config.toml
arch = "repvgg"
model = "image classifier"
dataset = "rendered roads seen from a driver's seat, with toy cars, trees and houses"
train_examples = 145000
image_size = 24
crop_scale_min = 0.8
horizontal_flip = false
translate = 0.12
targets = ["line"]
num_classes = 4
norm = "groupnorm"
hidden_act = "relu"
weight_standardization = true
depths = [2, 5, 2]
kernel_size = 3
stem = "single"
widths = [80, 128, 240]
label_smoothing = 0.1
loss = "cross_entropy"
init = "torch_default"
optimizer = "soap"
beta2 = 0.999
learning_rate = 0.0022
beta1 = 0.95
shampoo_beta = 0.999
eps = 1e-08
precondition_frequency = 25
max_precond_dim = 1024
merge_dims = true
one_sided = false
adamw_lr_other_params = 0.0018
max_grad_norm = 1.0
max_steps = 14400
batch_size = 384
epochs = 38.1
lr_schedule = "step"
warmup_steps = 720
weight_decay = 0.0
adamw_weight_decay_other_params = 0
Rows from block 6 of a small image classifier, named by matrix and row number. Rows with one number belong to one channel. Each number is 500 + 50 x the weight over its row's rms, rounded and kept within 0 to 999. All counts start at 0. Numbers have three digits each.
After each channel's rows are labels from the 100 images, of 14848, where the channel reaches its highest value: "top examples" is what is common among them; "colour at peak" is the nearest of a few named colours to the mean colour under the peak. Only what is clearly more common there than usual is listed. The data: rendered roads seen from a driver's seat, with toy cars, trees and houses. In brackets: how many of the 100.
# c3: 3x3 conv (model.blocks.6.c3.weight, 128x128x3x3, standardized in use, each kernel summed), inputs 0-127
# c1: pointwise conv (model.blocks.6.c1.weight, 128x128x1x1, standardized in use), inputs 0-127

c3.92:478473513463533559512532448513527511499541549445402628413434528565459508395496526546530465504459484534497593514591483592497527428395453462509553504438470505407533546611507444543587472506496455441472579538520432515447524565520539468480512438538506491539496514476506564476554506311516425546463406535501451461592516555519528490484488501551487540534554558568504572552513480507459494488511
c1.92:435372503567483539566472520449468442445425552440403535454591522555543510451442581420559503511572424536543491575496543517517457460564432455442450423529445483495522558552439494554497492503488463459535525494541473439438527515469469489481515557476544461560505529509586532449553455298570443405508424536572492505495500530554497490569506527545455539497494549528522452584519523520486435513500
top examples: solid white line (99)
colour at peak: grey (59)

c3.121:478464455505564428607460450449492459541458536525494500540468493545542529540503457470448493572526518529553498431479511416474461546439586508500459538496548438524515404511532551490433591439445473542488503593542429539606520516495573430476473567550478504597541472564549547483482473488440565472469456548534530571576485452462548453489555543489494442486512569528527536507264443471499530537523
c1.121:490516426469637518561501484483506491413444551521510498519459488514481512539536488482463534505535552507461517471485527500484571459519488579520488626518447467564436513492502485491433471507473541539426478536538492475556469484508578508571558566512411555626555485464485475555518462525485420491473440554488529600453395501425504422567477523451438508523501568517434557541274493464436502503560
top examples: dashed white line (100); crossing stripes (71)
colour at peak: brown (60)

c3.23:533432539453468398479544479445388426378586527514397470467433548481508489460515483486459436424493528543529498546561538491583471573555470490564523528471452514525587492551522498396495554483559474509525462547414486522506540483558527507444493446517619571463522484520525521580537492431528530567477549470561588613503500560554511580553491458488534525423566514412380514511457505509494479543473
c1.23:569473538487493405531483502428383494417580535490442397487456483495442326512466458515541501470449532582399536508500481512554508534526480448538507525447463515540468510461474529459473582428496425524509507563439507497546600451477481530480481472513537547622451498550497513482550486443401474581527500571455498542531357607572468592481496487461474505481505487482423479491500530510552529568471
top examples: dashed white line (100)
colour at peak: brown (62)

c3.10:465555359508526437364566524534459505565458527533419549484476484520430497483550428474524461491547500457495424476455579465461522568460437414546513488457521495430458476524484506494474509479572503450596444534537607465522538510483512574445506489554515472411409441495604524486540477543596482527495497552550617515516620507521592443542537528499463448495520483465537464538487363492537506474508
c1.10:362465434540397404478494532465382468490499474511509457610501540480522522508494551567547473471481454463472517454547625510558549566460431471484445518589501512529486529446486517477418500521488519479440459581479570549524455510483523606523466546506454544474466444455550523415493428428593495541571516443605496491527557555484483538569554505540404456551485522400489469570503497576515559533508
top examples: dashed white line (99)
colour at peak: grey (49)

c3.16:496510474461526482489451559487465401519446564500518469517611562515574481526457470480468551516441423506457555712348510504461474516539581545440454415451498522528455487532502579470497399470400445518551600486436561462580539527464511500464527493475526509457515554442464448512465471503506444529525532512590482566487513489533458515488512506528518438581454495462619508581481515527517494461547
c1.16:558513492433580486588455512464498457499424511520330530444616542537578504524493430475537542476471440465535506612499449583424473473519553526506538461433511494489451484550459596478535438428514447547508521555515515454536519525463486573450554491525557500496507543433492425609427510420462451564518499545574490609470571534509481493502545454562570548544435531502588533553440483579515501486474
top examples: double yellow line (100)
colour at peak: brown (76)

c3.45:479522565469506475520620580482487481485472544536382582550443572511463543522461445501494507528489453525476514589502479520466445514492571389464519428421568453454484438512377518411505430497472536401532525516447476456561545563526575446473562523535497493599539543503531549540459548418474476571492413484481506558550481567514451552508525487447489610491494577439567527544513452515479376462534
c1.45:467453540513540477532565569426459477491585539494443566520491570555489524520493412425565539508597508564524522555508462487490437480554474422540482493440612519512537431498448471367458489579436511396523523500417526510555548515575540462477470457540470441497517541507545488585441470477413571631425420498448544491477524513477617483578445447503535514498565476482470593474492485521519419494482
top examples: line: no line (99)
colour at peak: black (40)

c3.40:414481516573579535556480482362509514490428526546472517425499541459491524593506448518564423488496521463519496513485515542480467528489474602515583439508464436528567544476481524461516433540477499420558524536390452533543473530445428519434482524425470423538486543471466454500413652490487562530591498487493548550618484529511531494541429452612489551426481463434575474565534475547552502535497
c1.40:447484452586537485522511455456456565484454512450458505462468631532487612521521478493575527537439464456440462525513541448399491519418529501448561491422562478497557488493444517450559402523463435485469535568384523520522463416531390496542493502552495481388538486557551512462551535472471514596523557379434493559565505517502527508499494476481433463475443512517553447496581525636507510572474
top examples: dashed white line (100)
colour at peak: brown (63); black (31)

c3.29:514487391494577574475452479493506607425558492424566471446509433481506524504432493621485373448486572482545490431457585558555492508495492554560490570531399532520450529492519512485490500543465614585552467522490634438439532436494450532534480438450542527519531462390470549438557550513473467480554446516446548542577578484482547539502503448572501564428482517544477472501548511535506471518508
c1.29:502463412514553617452443484474559492487479518514529500527478481496507475446504416520435418385541544590496382455533494513500442557371499449462477525471432478550530453578524515450506503501487629528467538510475501561540468496425494516536534396452473559484606552471545457501526518503494454509450445542431564556506508495456481461503532480516562452458539506439693482462490490510556455539413
top examples: dashed white line (95)
colour at peak: brown (72)

c3.74:493521510465575526480539512521527416441520417501590514465489617544531448486560517559445532401515524533559525524530477472517621530590446461470477376456519415541521536516520515497514496430527448535502585431522512471468438506411517561544382541424448532462561486594521526492393394564559559522456549480446416440469488506469458489567463520494553458467438489459451509520569438482477545513462
c1.74:535519420512512559507532476594540493431537447509503476446539467485493484517557476511598441462610467527423596431495482475450525430559562423525493517471615473597497517524417498533491506569585507484534487498521501527593461444277511498439509508463519466514487489480457418472518466557444476522474484551542463474534574521552534490465520438477556502471502453541531425575529413556527554455426
top examples: double yellow line (100)
colour at peak: brown (84)

c3.65:516456492450533449534496411424527485470576540511530511483485502518619459502543509481437483437436425514531558516411536397515494438482417525460510539532467429557473496522474515412491462440509479531354530447466375501484434538503513545546461513439602449497533509559483423597520515509562526533563497560549508516508508529522532489550474485489534369521519405529362468468457582495537593510501
c1.65:524472480498530478510531483478474535529478514475513454454462460497530460462445425486505451468470519467483489563518465403571414421575524550484510494586430521444405498492526499484532476432456397436302544434543435459505507505554520518578461493424559477558502564604488520606500457456593546481573525583445582490519500446580431535553532500539479432499558528465509418486587538524505542523517
top examples: double yellow line (100)
colour at peak: brown (77)

c3.31:546585389435546465542617448572429500443557543551443481540542482461464508525533470526416477473409525492502378431591512468500526618504518494495510503486513562483471532546453459453579516504465496509561414546450556527546478411541435555506504459450508463507435444485597508534604499642556499479491483435548481464496530418448489449485508472478499532536509546477548382491522569529540483532553
c1.31:480472442445533466525546546487513479486428546473489550544412494542517454508456437516491483480373498495420491492524548462555542503594521455534498620546469439490426539517538404396488544508456518539387378516459463518536426478528438465512553538462545466582518463526517510488534511552594533436484546453559472498437558531512505640433495606434496479543540559543497439515506418553491596513550
top examples: dashed white line (94)
colour at peak: grey (52); pink (31)

c3.88:531464535470525427518544549480423447436581517504381489572452532541461505512440487492536522449497538629525455496509513548486490554534498519545504512512479468492544493450415520484479514544441483432481566484465444472519583540472618439520493520471567530573535416416516500499493528480499536533534361432478452527466490553716435520501518520453521591544492556474478538433497607490466423488510
c1.88:543515544431583442593470561511469433489497546501432479511536542507522524536488430469443527482399513495472514490458574409479549515543536490600593491547605553513621442434545520384443493486526432464445508491440551551473565542463616547465453489435594467570472543462592363477477541397436526561489457505502568529458555541523505510513514500543477516452448516531513528493479505464535470522533
top examples: line: no line (95)
colour at peak: black (39)

c3.89:543556505498584544543488432451468562470500576479399531484538605492485431491506512490546543446495558449500520560462486502484565470433471605506545380437455461493533617533510469434577464548554499429551457558467509462448453517499464512531580499539566519408566423478480399380475523471478506515475536574536488536561499514499481552484466456471611470565450434560438511466459570464602480503538
c1.89:450454515538530501484532484529538471519462515422490538474468547504475485477442507514571515482445514461578518506546548428461447470531449537504434448457480501542497573553516443437626443508502474439531447461417472565418441485605441548559542533512587447474473476472448471272533462496473459567471480479552536448482523402565594570490434476549568507555480531458502407547554537487553505505523
top examples: double yellow line (94)
colour at peak: brown (73)

c3.118:462515477512454545531483447407491545413515522530568458550436526518566490508472450553568516457490537476508578520521384496428553517525550490550567479471565449490510481459501527519514527532486499533477659502470460538504508483477514477518496531426585426530553501458514517496513490435467523487426460564622535632466566505545541571488455418420596401487474522469326547532514496493586452488473
c1.118:477482455483578420563484468543477530491532495517568477446499525544526563455477470426457470443474543419495407553513485443514478519564513536507527548484479413458520471493503483461451469520466421505529622497544467525427458504452473499506521459562566538562491543477546470502485573458480519473446516532545497636469550585472453507503553466486450417428499524565218524511467460515520470474487
top examples: double yellow line (100)
colour at peak: brown (80)

c3.3:598488536481522443519551422558522518541526544459507479487575453437507564505468510475548521529449424507515389487625523459554514447397581471473580591425541495513515511554564531507383510497475474483539471481426429552501528584453543454462432437527646484494478475453523530438487513406555459442545469572457414468559438557558456457470539495444516555490527534554592500525501502486497424494523
c1.3:473519569310485472523467482483470558548564523560513437506535509437520490449478521507534515520392460434500555530489444396488451502520493435459498455500434531500448552519480564482298462551488437530496539524454585497540506557413449498430434422566538422436461534451485517477429552522500441466467544519497481490468504515465554492438510508472500497534413490580566543570438507493484467479402
top examples: dashed white line (100)
colour at peak: brown (69)

c3.22:468545535460486573595534483522510560476512529465495556546538421420459423478506535533494504565476492475509450414483544644475493560460453505514503543568528440505428516503490562617469433484465468460522488493459544500553458478464555550610526437459472451555478547539447526450556595506432529460439428445462510514628502545532433473521449510480487606469511494484636564571513400532422527506528
c1.22:514514467505481535514488483539529517471532508467450462490580579492350439519497494502509451569534521575523373496472497569487452541513497515497442517514492468562412551468462496526388482456413456532420596523551544525647512520557554465561497493529444508428581521527489491407446413495555442601557549522493429497556449567512496452465424472500507547572539560486500532621492471523437499462564
top examples: dashed white line (76); bends right (60)
colour at peak: grey (49)

c3.116:477447563454503576494441453474479487481634504500431502590454471494500631537503491515447488526540484606542428542576493488505495503509512495475588463467532458464578532437539559518499571510483508415470526543493544487557538578538548472541481506491625426437506467508455512562485457441469569573540459487585454584512491410610514475518490416401497531446485392510403486500412482450462464498484
c1.116:530427478481553470543453454502503451451548447494435490589470476440470530565462538513478467542584560580538394536546445555580428451487484489430479551475522516557498539512508502495517513489443528450554512544454520535485561552504568453479514556534512517490517530460478499520467565444538461505551526520602501558581550494538480523432425477471523558477538211494492572445442490557488493509495
top examples: line: no line (54)
colour at peak: brown (63)